{"model": "multi-label audio tagger", "train_examples": 78125, "max_steps": 25900, "batch_size": 64}
Rows from block 5 of a small multi-label audio tagger, named by matrix and row number. Rows with one number belong to one channel. Each number is 128 + 24 x the weight over its row's rms, rounded and kept within 0 to 255. All counts start at 0. After the name is the row's rms in percent of the matrix's.
After each channel's rows are labels from the 100 clips, of 14976, where the channel reaches its largest size: "top examples" is what is common among them. Only what is clearly more common there than usual is listed. The data: notes from a synthesiser with random patches.
# filt: filter width-3 conv (model.blocks.5.filt.weight, 192x192x3, each kernel summed), inputs 128-191
# gate: gate width-3 conv (model.blocks.5.gate.weight, 192x192x3, each kernel summed), inputs 128-191
# out: residual pointwise conv (model.blocks.5.out.weight, 192x192x1, transposed), outputs 128-191

filt.64 143 [124 143 149 165 109  95 131 119 126 134 128  96 155 160 110 141 111 118 132 120 175 133 165 106  99  75 114 137 133 121  86 146 122 110 107 126 105 144 145 116 133 152 106 118 144 113 100 141 150 114 134 114 153 120 120  92 168 128 136 135 161 115 137 125]
gate.64 123 [125 105 154 158 124 126 136 144 114  97 145 139 165  74 153 150 115 133 160 123 125 148 134 119 133 107 152 158 132  84 118  79 115 123 149 114 104 106 134 161 101 168 133 130  98 109 170 110 110 140 154 106 101 120 176  93 114 128 154 184 149 130 114 100]
out.64 129 [142 156 121 114 130 130 127  81 115 173 120 140 127 167 100 180 122 137 126 118 176 152 160 108 100 120 109 143 121 152 117 143 136 161 157 120 120 147 158  95 136 105 117 120 172 169 148 125 161 136  82 109 163 152 123 133 162 122 158  93 151 143 111 136]
top examples: swell; triangle

filt.8 146 [122 142 126  99 157 126 127  93 144 136 114 133  95 123 120 118  89 141 122 160 131 102 123 143 134 146  98 124 122 116 138  54 155 123 147 127 109  84 133 127 188 127 141 101 129 164 126 104  66 135 133 107 129 145 170 134 134 147 139 104 128 171 112 166]
gate.8 133 [107  63 175 177  74 109 127 171 111 131 138  89 162 108 125  87 114 112 130 129 149 106 126 101  99 100 155 106 151 135 152 136 121 105 102 142 100 160 130 183 105 139 106 143 120 107 130 140 155 115 156 142 107  69 145 132 147 120 145 138 153 131 127 132]
out.8 146 [149 127 134 139 117 120 141 129 114 102 123 107 112 101 143 138 113 124 130 150 139 123 116 123 150 141 121  98 145  98 151 101 105  94  81 125  92 125 111 109 129 179 124 113  74  86 114 120 145  85 139 121 149 129 115 153  74  93 102 115 119 130  99 138]
top examples: gate

filt.26 120 [108 159 116 119 168 140 120 100 153 172 128 166 125 146 120 177 158 139 133  91 153 131 162 113 152 121 115  92 137 142  63 147 129 107 151 116 169 129 143 140 109 102 118 152 140 163 143 133 119 159  89 144 109 156  91 137 155 127 125 187 122 160 160 142]
gate.26 143 [108  92 144 135 112 102 130 158 183 124 121 135 135 103 132 123 109 134 161 102 144 107 178  86 116  82 139 114 100 134  91 108 138  88 124 105 117 146 147 157  94 134 134 141 105 115 147 152 164 112 134 122 109 103 171  81 115  94 138 178 155 110 131 147]
out.26 163 [104 109 114 125 130 173 114 165 160 135  99 141 151 148 111 127 100 161 112  97  96  92 136 135  99 103  99 153 111 159 101 118 153 136 112  91 108 144 129 137 103 135 100 138 150 113 134 147 154 113  72 121 103 107 152 101  78  82 118 180 128 140 176 177]
top examples: band-pass; filter motion: filter wobble; saw

filt.81 054 [125 118  99 177 106 108 133 124  97 135 166 110 150 148 130  99  96  94 115  91 184 134  94  86 108 138 183 127 178 154 125 127  73 122 106 170 111 152 128 120 121 112 148 132 157 113 114 158 141 146 181 106 129  96 145 101 138 164 123 100 140 119 154  95]
gate.81 063 [100  99 178 156 112 110 114 165 119 127 125 122 155  97 115 110 108 124 112 175 143 131 145  90 119 130 133 134 126  95 104 137 150  98 115 151  98 118 121 167 111 128 122 122 118 101 118 134 107 113 153 138 140  63 162  95 142 149 129 140 123 132 128 139]
out.81 055 [107 126 126 100 138 183  77 131  82 136 160 139 124 136  89 140 128 169  84 120 115 115 133 167 140 169 112 135 132 110 149 123 137 104 117 170 113 110  83 155 121 103 141 123 112 133 104 103 115 146 116 155 159 133 116 131  81 132 139 132 137 117 114 130]
top examples: swell; noise

filt.101 153 [ 95 124 171 147 119 106 116 123 153 131 159 135 127 137 116  91 173 136 112 167 122 126 143 136 143 123 117  91 113 128 141 182 165 152 140 167 150 138 125 110 135 146 102 155 143 138 115 135 142 121 111 175 106 155  90 156 136 152 115 112 110 154 143 133]
gate.101 118 [112 118 150 136 118 145 130 142  76 104 148 122 125 103 127 126 115 115 140 140 114 134 121 116 125 143 135 124 105 111 130  94 137  93 117  91 113 110 130 175  90 146 113 127  93  72 136 100 148  91 151 136 127  60 135 116 126 122 155 154 126 128 106 142]
out.101 113 [123 121 121  80 167 121 121 103 130 152  98 102 123 148 141 174 115 156 140 117 131 157 141 128 144  81  88 159 123  87 110 112 147 181 175  94 107 149 135 111 148 104 108 112 130 173 165 105 116 147 104 111 118 137 153 112 142 125 132 132 140 118  85 123]
top examples: swell

filt.46 113 [112  88 127 154  66 135 110 170  87 106 120 145 153 131 112 120 133 146  73 189 138  89  87 126 109 142 122 142 117 125 159 123 155 124 110 129 100 141 131  97 133 173 144 111 152  70 104 128 129 104 157 119 135 118 168 158  93 124 143  53  80 155 113 132]
gate.46 094 [116  97 137 174 138 114 123 162 123 122  95 140 142 105 112 137 108 131 130 101 149 138 164  97  93 109 168  96 154 161 106 105 118 106 120 147 107 158 127 187  95 131 160 139 134 106 168 148 166 137 146 127 122  99 154 100 126 101 139 139 150 105 111 147]
out.46 097 [155 134 120 120 127 108 134 145 108 116 148 136 106 106 147 124 155  84 115 153 135 148  83 177 171 147 143  85 107 106 169 131  99 144 143 127 151 119 161 103 144 171 120 131 146 142 161 118  94 111 144 121 162 130 117 180 149 151 133  91 127 163 114 114]
top examples: band-pass; saw; filter motion: filter closing

filt.142 100 [145 144 162 124 135 122 116 137 123 143 118 130 110 141 130  94 112  84 133 116 156 121 153  98 106 139 109 158 101 155 131 133  88 129  87 118 122 148 101 127 115 146 106 132 107 127 117 147 164 109 116 143 195 111 128 128 153 106 119 145 139 113 151  99]
gate.142 086 [110  94 138 148  99  98 145 169 121 121 105 121 149 125 138 111  95 119 138 107 149 105 118 127 102 116 164 108 139 130  88 130 116 112 118 166  97 139 112 150  99 124 157 117 118 102 151 130 150 123 160  91 139 124 172  89 111 127 118 108 131 104 100 128]
out.142 084 [141 158 146 127 148  94 175  94 106 132 151 105  98 113 154 147 134 130 160 150 118 134 133 178 137 151 135 122 151  94 151 118 144 120 150 135 111 108 144 123 122 167 133 130 124 160 160 101 106 146 157  71 154 155 129 157 115 143 139 140 150 145 129 140]
top examples: pluck; filter closing; triangle

filt.125 166 [119 149 145 102 160 122  89 129 141 159 155 119 129 136 104 145 172 119 139 124 111 166 145 143 186 121 105 126 144 130 124 130 136 148 178 118 164 103 156 106 144 113 104 150 138 199 146 137 134 154  89 165 147 164  89 162 146 146  86 169 138 171 142 120]
gate.125 137 [121 121 188 157 103 108 132 157 121 139 110 109 150 101 120 113 115 121 136 146 166 122 149  88  97 106 128 131 142  96 101 132 135 132  75  93 102 123 113 140 118 182 118 109 124 109 110 135 124  97 144 122 154  94 166 113 151 122 137 162 151 132 162 147]
out.125 157 [178 150 106  96 156 134 145 164 177 156 124 140 114 136 160 129 135 109 124  93 129 108 126 123 124 126 147 134 157 143 123 162  90 134  98  71 131 147 155 152 126 109 180 116 112 110 119 144 129 103 144 129 146  93 165 104 113 109 156 104 156 103 164 105]
top examples: swell

filt.45 019 [132 137 111 180 135 128 137 151  94 130 144 176 109 131 156 121 166 121 139  87 146 120 122 158 125 131 177 100 193 135 119 165 101 159 122 148 166 153 117 120 113 126 127 160 172 143 106 162 149 148 119 140 107 134  98 140 165 111 130 123 103 119 179 120]
gate.45 068 [101 105 167 132 104  92 124 134 104 127 118 152 132  93 128 109  79 136 125 129 130 121 137  98  96 135 131 121 121 119 122 117 136  94 102 122  82 113 120 168 108 155 173 105  84  88 142 110 123  98 152 110 123 106 163  82  84 116 151 106 149 124  95 125]
out.45 048 [119 140  90  95 136 137 109 136 118 138 114 141 117 157  86  98 151 164 126 151 123 107 129 130 159  98  64 151 118 148 110 133 158 125 158 116 137 114 135 138  99 124 106 116 154 152 104  96 141 192 105 152 149 132 151 132 150 145 122 145 120  99 130 127]
top examples: pluck; triangle

filt.33 009 [132 136 121 121 144 119 126 127 130 135 118  57 107 138 134 123 161 100 144 132 112 131 121 162 147 155 131 109 123 138 141 114 111 132 118 138 136 113 135 131  52 126  85 102 131 161 138 122 218 151 102 135 147 126 117 135 126 151 133 143 113 119 111 136]
gate.33 051 [121 105 169 134  98 102 121 136 101  95 122 127 141  97 130 113  76 125 125 161 143 124 137 112 102 138 134 128 110 120 147 113 136  97 108 126  59 123 127 176  89 152 161 108  90  85 140 110 136  94 160 118 132  99 167  81  93 132 140 126 144 111  95 131]
out.33 020 [152 139 110 129 137 109 149 136 102 146 154 157 103 104 141 125 154 139 143 110 127 129 100 125 121 138 155 118 142 110 126 134 109 102 111 121 120 105  81 174  88 126 138 131 134 113 112 133 100 111 149 129  47 136 114  89 137 142 104 145 139  85 140 112]
top examples: pluck; filter closing

filt.53 024 [118 127  96 110 169 140 108 125 182 130  96 149 144 118 107 137 140 146 107 104 127 126 165 145 145 139 132 126 119 150 133 106 129 118 142 116 153 126 129 177 115  98 148 137 140 163 144 133 103 154 105 139  80 123 115 121 103 120 133 155 149 119 149 164]
gate.53 053 [121 101 160 140  98 104 128 124 115 102 133 135 146  86 133 106  65 121 136 150 142 134 134 127 106 134 144 137 125  98 142 116 138  86 101 138  61 108 120 160 116 154 160 106  94 116 148 120 123  98 163 110 136 103 174  73 100 135 138 135 165 113 100 124]
out.53 028 [131 131 153 125 150 114 117 113 110 115 145  93 104 139 124  88 115  94 127 160 182 152 135 145 133 177 138  98 147  97 144 102 113 139 109 159 137 111 128 111 128 113 107 136 123 166  86 126  92 111 131 163  73 158 105 155 156 190 135 119 135 194 113 130]
top examples: gate; bass register; filter: low-pass

filt.124 026 [ 93 135 117 100 131 125 130 152 109 167 119 142  98 193  93 129 140 162 107 111 121  96 132  95 121  86  82 119 103 165  32 124 178 151 138 150 139 142 128 120 103 124  74 118 151 126 105 140 196 123  89 127 112  88 114 128 139 117 133 119  96 133 118 147]
gate.124 042 [103  94 137 147 119 111 124 152 124 116 117 151 130 111 106 101  61 129 132 133 168 113 142  94 109  98 142 109 131 112 100 119 126 113 117 154  88 137 124 163 100 129 160 119 113  99 133 135 141 110 159 115 109  55 163  78 109 130 132 119 141 117 112 120]
out.124 041 [ 87 114 128 148 155 158  91 146 170 149  90 183 139 150 115 134 103 136 117 104 113 113 152  92 120 128 119 145 105 165 101 134 127 101 133 116 117 147  91 145 108 140 131 136 157 138 169 126 146 128 103 120  93 114 137 105 110  73 117 161 127 118 175 140]
top examples: pluck; triangle; saw

filt.65 118 [129 102  90 126  93  91 153 122 123 132 130 105 113 121 128 144 107 129 106 115 133  94 160 148 107 146 133 125 139  98 114 122 142  89 125 122 108 117 129 144 118  78 130  99 105 126 127 135  97 113 142 101 105 145 153  78 108 137 130 125 187 111 100 148]
gate.65 133 [108 109 187 146 121 120 136 175  89 113 138 123 209 110 115 170 122 120 116 120 127 143 148 151  98 144 147 159 126 113 110  94 123 111 126 115 102 114 121 164  89 168 121 119 103  95 138 134 142 108 134 137 150 111 135  87 124 117 146 181 145 129 114 124]
out.65 165 [122 119 139 140 156 109 156 124 155  96 153 124 107  98 136 106 116 119 152 151  90 103  82 149 153 133 136  68 148 114 126 108 120  68  89 138 134  82  92 111 115 159 157 107  85  97 114 153 169 110 126 159 132 167 110 130  74 130  93 167 118 109 140 120]
top examples: gate

filt.136 052 [156 123 150 170  95 116 150 132 114  75 148 133 162 100 174 115 114  93 153 158 152 159  92 165 130 174 188 183 155 103 168 114 127 108 118 147 101 103 110 144 150 169 160 138  80  95 142 143 104 106 179 140 176  97 141 122 107 138 143 122 121 136 132 122]
gate.136 074 [112  96 161 147 118 140 116 125  77 102 126 134 145  93 125 101  65 126 115 140 156 134 121 111 105 130 140 142 128 134 128  88 112  84 110 119  73 109 101 174 105 144 185 106  93  99 138 102 121 110 159 123 152  99 178  88 100 139 169 128 143 114 111 116]
out.136 045 [139 130 102 111 130 103 152 101 143 127 129 152  99 125 156 150 133 138 102 113 102  96  93 139 123 114 160  98 125 114 160 185 114 116  61 117  95 145 138 146 146 103 152 110 111 114 132 116 144  84 158 109 120 142 103 125  75 115 154 104 153  92 120 120]
top examples: pluck; low-pass; triangle

filt.178 129 [108  96  95 114 116 159 108 137 184 130 160 169 146 125 100 105 138 140  73 104 145  96 122 143 149  84 158 109 146 168 152 110 126 151 140 134 135 139 131 130 110 117 160 134 156 156 146 119 152 141 148 105  63 139 158 149 109 160 137 110 135 108 119 131]
gate.178 108 [107  79 135 166  90 101 132 138 170 105 131 117 171  99 125 113 105 126 132 128 166 119 155  86  96  67 165 120 117 127 106 109 135  91 127 128 102 143 130 155  98 127 167 136 133  84 160 127 141 124 168 118  95 105 185  84 127 129 130 144 151 123  97 140]
out.178 109 [133 154 102 101 150 132 154 139 136 139  94 128  92 171 149 107  82 132 140  88 108 118 125 136 142 153 112  95 104 167 103 120 101 124 165 132 126 140 138 134 115 133 126  97 144 134  95 133 139 100 102 121 119 118 140 109  90 123 112 100 117 125 107 112]
top examples: band-pass; filter closing